config = dict(
    encoder_drop_path=0.15,
    encoder_depths=[2, 4, 4],
    encoder_widths=[80, 160, 320],
    decoder_tie_embeddings=False,
    residual_init='zero_last',
    optimizer='muon',
    lr_schedule='linear',
)
Rows from block 7 of the audio encoder of a small audio captioner, named by matrix and row number. Rows with one number within an expert belong to one neuron, the router's apart. Each number is 50 + 15 x the weight over its row's rms, rounded and kept within 0 to 99. All counts start at 0.
Before each expert's rows are labels from the 100 clips, of 14848, where the router gives the expert most weight on average: "strongest on" is what is common among them. Only what is clearly more common there than usual is listed. The data: chords played on synthesised instruments. In brackets: how many of the 100, against the usual share in percent.
# router: router (encoder.blocks.7.mlp.router.weight, 4x320, trained with AdamW), inputs 0-63
# up: expert up (encoder.blocks.7.mlp.up, 4x320x320), inputs 0-63
# down: expert down (encoder.blocks.7.mlp.down, 4x320x320, transposed), outputs 0-63

# expert 2
strongest on: pink noise (65 vs 7.8); horn-like (47 vs 8.5)
router.2:33 47 20 39 44 53 39 59 48 51 46 69 31 24 59 46 57 44 41 15 34 76 84 18 38 34 50 43 50 73 71 49 63 56 44 67 39 55 65 56 20 41 55 33 51 60 30 39 64 43 46 54 56 65 30 56 39 51 43 50 55 34 52 70
up.23:25 32 30 42 41 41 48 61 54 42 67 23 45 48 69 55 46 45 74 63 65 62 25 37 34 49 31 50 47 67 61 36 80 59 59 35 50 47 38 35 48 73 42 56 81 26 43 56 35 38 50 63 35 58 33 32 42 73 61 29 23 25 49 31
down.23:54 72 58 45 82 64 60 53 37 39 47 51 42 41 42 59 52 83 72 37 63 51 25 48 49 56 57 36 44 22 41 26 33 61 34 40 40 56 36 19 54 44 87 67 50 27 37 29 43 39 65 74 55 52 53 84 71 17 56 50 45 39 19 85
up.24:30 38 39 43 60 55 56 33 77 68 74 43 42 33 59 27 34 55 39 64 77 52 51 28 74 41 41 37 55 50 36 49 35 71 44 42 60 29 31 30 55 66 53 29 39 55 51 81 62 55 67 45 38 64 38 62 33 59 42 27 33 36 55 53
down.24:43 51 39 70 41 69 65 56 27 33 41 56 60 43 48 59 26 52 19 49 61 47 44 64 53 43 54 55 58 42 31 76 56 36 28 42 43 28 32 32 49 40 46 34 67 61 43 49 62 48 48 34 48 40 80 48 43 34 36 69 20 33 51 60
up.25:66 42 57 38 44 63 43 57 38 73 26 85 33 06 31 66 62 58 34 67 62 46 74 61 50 22 40 47 27 54 61 62 53 61 56 54 86 42 37 55 57 44 22 56 71 56 34 44 53 49 57 53 46 38 40 53 70 67 51 42 49 39 62 09
down.25:68 48 49 61 56 48 41 45 74 55 39 55 40 81 41 59 46 56 47 67 42 55 20 32 44 36 43 36 50 76 55 65 70 48 31 61 48 48 66 43 39 69 35 56 38 18 62 46 39 61 45 47 43 21 46 21 40 44 69 46 20 49 52 62
up.26:61 49 48 72 48 59 48 44 30 43 65 55 55 47 84 39 29 43 35 58 32 59 35 26 42 69 64 64 53 42 56 53 57 58 56 49 55 58 40 58 59 64 71 58 39 17 49 62 48 53 48 24 52 34 55 57 66 85 63 58 46 35 35 62
down.26:48 41 42 45 41 67 82 46 52 42 79 69 50 72 59 35 28 63 40 56 58 44 25 51 81 50 65 40 46 35 52 48 63 44 41 54 13 51 68 41 34 53 48 38 60 81 54 63 41 43 71 45 57 94 70 51 56 35 77 62 43 46 37 64
up.27:49 48 93 48 27 48 55 28 33 40 36 78 40 08 55 72 56 42 40 57 49 51 47 46 51 23 44 85 29 44 58 48 28 79 49 54 75 30 57 53 32 55 47 29 56 52 35 31 58 35 48 61 34 41 28 32 38 83 51 51 64 18 44 68
down.27:62 76 60 44 48 60 72 45 67 25 84 53 47 49 43 68 61 60 72 59 28 56 37 78 62 57 89 86 67 84 40 32 62 46 30 72 81 44 53 43 44 52 42 56 56 35 38 58 30 30 53 39 67 37 37 49 28 33 69 53 18 26 57 61

# expert 3
strongest on: strummed (57 vs 25.4)
router.3:49 56 62 43 56 36 41 76 48 40 45 32 50 38 45 41 69 31 58 43 42 08 62 44 61 67 41 65 57 38 58 19 53 38 46 55 46 71 68 72 56 37 40 65 63 29 51 70 37 57 50 68 56 78 36 43 75 35 63 34 66 71 68 42
up.23:55 71 73 27 42 58 43 34 55 61 81 23 19 52 49 71 73 86 66 74 40 62 35 50 22 40 54 34 45 54 56 42 53 37 49 59 42 61 36 91 53 57 21 52 54 39 62 61 48 38 53 54 56 30 99 57 51 69 73 51 43 28 28 64
down.23:46 50 44 62 29 60 23 45 50 25 58 40 57 67 35 33 49 70 54 32 39 65 46 60 59 53 53 76 38 37 45 73 58 48 51 43 79 41 59 32 66 50 50 43 56 59 61 59 63 59 58 28 43 60 24 59 73 67 63 64 56 16 33 55
up.24:60 80 75 46 51 59 65 48 41 53 63 23 41 43 76 78 42 10 62 67 48 78 54 29 54 26 69 55 59 41 60 48 15 30 58 61 73 40 23 42 24 86 36 46 50 68 55 25 47 54 33 59 58 42 51 39 44 75 64 57 47 55 54 49
down.24:41 47 61 23 23 51 54 62 52 40 60 61 40 22 71 72 61 70 49 62 47 53 44 55 24 69 55 77 63 41 22 45 70 51 57 61 60 78 56 70 34 77 36 68 49 30 26 67 70 52 45 36 53 57 45 27 66 79 52 53 41 44 30 40
up.25:59 64 32 33 63 59 58 65 40 71 78 56 58 45 43 62 44 53 40 50 50 30 36 73 58 36 28 65 22 47 61 50 35 37 81 33 49 52 22 51 50 37 60 60 50 52 52 29 39 46 66 53 53 61 54 26 42 69 44 49 28 56 55 75
down.25:32 32 37 44 56 52 32 39 58 68 48 30 22 59 66 61 60 32 77 36 41 62 49 40 54 43 55 39 57 22 13 61 39 37 57 57 46 48 64 72 62 44 54 71 54 81 28 64 41 32 53 48 58 52 76 37 33 57 78 64 43 55 23 36
up.26:63 72 43 33 61 34 50 38 28 62 32 56 59 79 77 44 30 72 65 14 58 38 41 53 33 61 72 51 33 62 58 60 57 48 68 49 34 23 33 47 49 19 41 57 75 32 58 56 58 55 37 35 41 33 57 33 61 56 33 51 67 28 65 53
down.26:49 68 60 69 73 39 40 62 59 34 47 44 30 28 56 40 40 42 72 33 61 52 61 49 46 46 24 28 62 60 51 48 15 31 56 50 62 60 38 44 50 44 46 55 31 55 50 58 57 51 41 18 75 62 87 58 31 34 63 50 53 28 45 48
up.27:49 54 39 15 35 69 51 47 55 51 53 45 79 57 64 69 86 39 38 61 45 62 26 52 78 57 57 66 42 60 45 67 37 45 58 54 85 62 32 50 51 29 87 39 64 64 32 35 33 43 34 34 47 45 54 45 31 40 54 48 37 21 61 90
down.27:26 31 54 65 53 74 64 61 45 38 62 46 64 61 60 34 49 26 57 31 58 30 48 49 89 41 66 58 52 63 52 29 33 45 33 48 52 43 37 62 74 62 27 58 42 37 36 59 61 49 36 50 27 64 12 46 54 44 41 44 39 50 29 51

# expert 1
strongest on: vibraphone-like (91 vs 8); reverberation (63 vs 34.2); text has "reverberant" (63 vs 34.2); text has "room" (63 vs 34.2)
router.1:36 46 69 34 31 70 39 29 33 44 58 73 43 67 20 55 33 63 44 66 21 63 37 63 49 55 45 51 55 63 31 34 25 55 49 66 51 37 49 21 40 56 56 70 66 62 48 62 55 05 45 49 36 27 63 82 30 53 47 57 41 32 47 59
up.23:38 64 62 52 47 72 36 56 57 41 43 30 55 52 67 57 30 46 49 37 74 60 47 63 64 55 78 56 52 41 37 48 30 42 68 39 64 95 34 38 66 49 71 50 48 36 59 58 51 78 22 68 64 68 49 18 42 64 60 35 80 58 46 18
down.23:50 69 40 67 64 84 51 89 41 57 90 66 55 53 28 29 31 68 49 23 62 71 58 56 33 55 54 57 55 30 61 61 53 67 39 62 22 48 32 69 37 32 53 53 57 39 60 49 47 33 43 50 50 47 55 54 33 64 53 27 52 44 53 48
up.24:53 49 34 42 48 42 45 39 74 63 25 20 81 51 57 37 46 17 53 67 27 47 39 32 55 56 57 18 42 43 50 62 66 22 48 44 46 41 49 52 63 38 51 70 55 57 51 33 42 31 79 60 33 42 24 60 61 58 37 37 26 35 62 99
down.24:41 52 52 52 34 50 40 54 46 42 46 50 59 61 53 61 46 44 44 47 53 57 41 64 60 60 48 57 35 27 47 43 49 50 49 55 63 25 59 41 41 55 80 47 32 56 49 09 68 28 67 52 39 51 37 50 54 39 47 69 57 63 67 32
up.25:75 46 52 59 46 34 73 64 34 42 71 59 52 52 66 49 80 63 37 27 23 46 19 56 21 39 70 64 60 44 39 65 43 36 79 29 45 37 81 47 44 77 33 63 41 62 49 47 55 38 60 51 33 53 40 48 22 65 42 64 60 64 49 37
down.25:46 62 48 49 46 35 56 91 53 50 72 43 30 32 68 49 70 79 51 36 43 58 63 34 52 51 66 57 44 45 67 46 69 68 71 42 77 48 28 53 60 65 31 60 44 73 49 52 25 35 58 53 39 47 59 55 49 63 56 46 59 26 63 63
up.26:51 52 25 52 86 18 61 58 25 13 52 57 72 27 66 67 41 75 58 67 28 42 51 53 47 58 46 48 37 41 35 63 64 39 53 43 54 48 47 56 62 36 58 34 46 34 20 48 38 56 64 32 65 54 33 58 29 57 19 50 57 38 52 29
down.26:47 50 60 56 70 50 53 54 49 46 61 20 48 34 46 44 45 75 74 47 34 31 59 40 45 15 59 69 61 41 69 73 37 48 63 71 39 99 32 36 36 52 46 62 64 47 37 51 38 56 60 72 42 35 59 63 21 63 47 27 40 65 20 25
up.27:63 60 34 58 55 50 65 38 29 64 42 34 48 49 72 53 70 45 40 62 61 55 53 57 39 60 08 72 68 33 49 62 51 58 44 44 48 48 50 51 43 27 52 30 34 23 31 59 72 54 46 07 57 40 60 45 44 38 43 70 54 56 44 42
down.27:46 44 64 52 73 56 57 38 64 57 44 61 42 63 45 63 38 47 33 54 72 36 61 61 27 49 43 28 32 62 70 64 65 39 38 53 39 14 43 57 56 23 43 57 50 69 47 58 44 53 57 58 46 51 52 53 37 34 38 60 75 29 52 65

# expert 0
strongest on: arpeggio (83 vs 49.8); clarinet-like (65 vs 8.4); playing: arpeggio up (51 vs 25.2)
router.0:81 36 40 66 58 31 53 59 56 51 42 48 60 66 74 39 60 58 82 47 68 58 39 54 25 65 49 51 36 34 61 86 89 57 44 39 49 22 40 63 70 64 38 32 25 62 59 14 50 79 49 39 53 30 36 30 49 52 40 57 43 55 43 40
up.23:73 58 65 33 36 41 59 66 47 61 47 32 45 35 43 31 71 73 62 45 27 50 51 38 51 52 50 53 53 60 59 75 47 35 32 41 46 61 47 53 41 64 39 55 55 51 39 21 70 51 54 38 40 60 43 30 62 40 57 65 53 32 66 59
down.23:77 62 59 52 56 60 82 37 38 18 55 24 51 61 48 46 43 54 27 45 73 32 40 53 70 53 51 57 42 56 36 59 29 39 65 37 43 39 69 64 48 44 69 43 56 94 15 51 48 56 93 44 34 54 37 56 27 37 48 53 22 25 37 49
up.24:54 52 45 47 62 39 66 74 34 46 58 35 58 39 28 56 68 61 59 34 43 61 23 64 18 58 48 26 19 48 41 53 67 42 73 31 73 43 39 66 13 49 50 57 57 48 37 72 44 48 67 61 20 41 35 58 53 20 50 50 73 71 88 47
down.24:51 48 68 30 50 56 44 65 41 65 49 47 58 61 23 32 70 38 38 54 60 34 25 60 34 57 28 50 43 45 52 54 37 64 48 48 36 65 64 44 22 55 72 71 73 37 88 31 14 62 38 42 46 71 55 66 51 53 38 28 64 66 19 73
up.25:69 53 32 84 34 37 50 50 22 45 48 39 46 35 59 53 44 58 32 53 42 64 56 43 53 57 71 73 66 52 55 22 49 43 45 14 57 62 41 44 77 64 60 52 37 49 58 47 59 49 21 77 29 35 42 43 38 66 60 36 12 54 46 33
down.25:61 36 39 78 51 36 43 37 66 51 68 40 26 53 49 41 51 59 40 50 33 35 73 42 20 33 22 72 86 57 44 49 46 33 52 30 64 60 65 70 52 59 42 58 74 46 65 29 64 37 42 54 38 63 51 47 53 46 76 42 50 72 13 49
up.26:35 63 70 40 43 62 69 49 50 52 28 63 64 66 36 81 60 13 61 46 54 21 85 45 47 62 53 76 66 50 29 57 66 68 42 42 31 34 46 69 32 59 67 73 50 40 41 37 61 42 93 62 39 57 77 42 60 45 33 37 58 39 75 57
down.26:50 41 53 49 39 69 29 38 47 82 68 54 36 50 73 54 55 56 39 55 72 52 38 44 46 39 44 43 55 74 30 46 41 56 34 65 64 43 43 41 83 44 31 43 68 48 39 43 45 48 73 63 37 41 41 53 40 60 62 30 65 30 69 42
up.27:46 67 37 31 57 74 50 48 51 66 61 57 62 56 36 55 68 25 36 57 46 50 35 54 38 38 45 72 71 38 55 57 31 33 66 62 49 87 42 59 66 50 44 46 60 35 48 38 64 44 27 46 63 52 49 37 49 51 63 57 44 63 35 43
down.27:21 51 47 55 66 49 34 55 34 51 69 28 29 49 43 26 57 41 46 67 47 86 48 35 38 25 55 43 70 67 63 49 51 53 33 67 71 34 54 65 66 50 50 59 57 81 54 52 22 15 46 42 62 38 52 64 33 26 79 25 62 35 70 55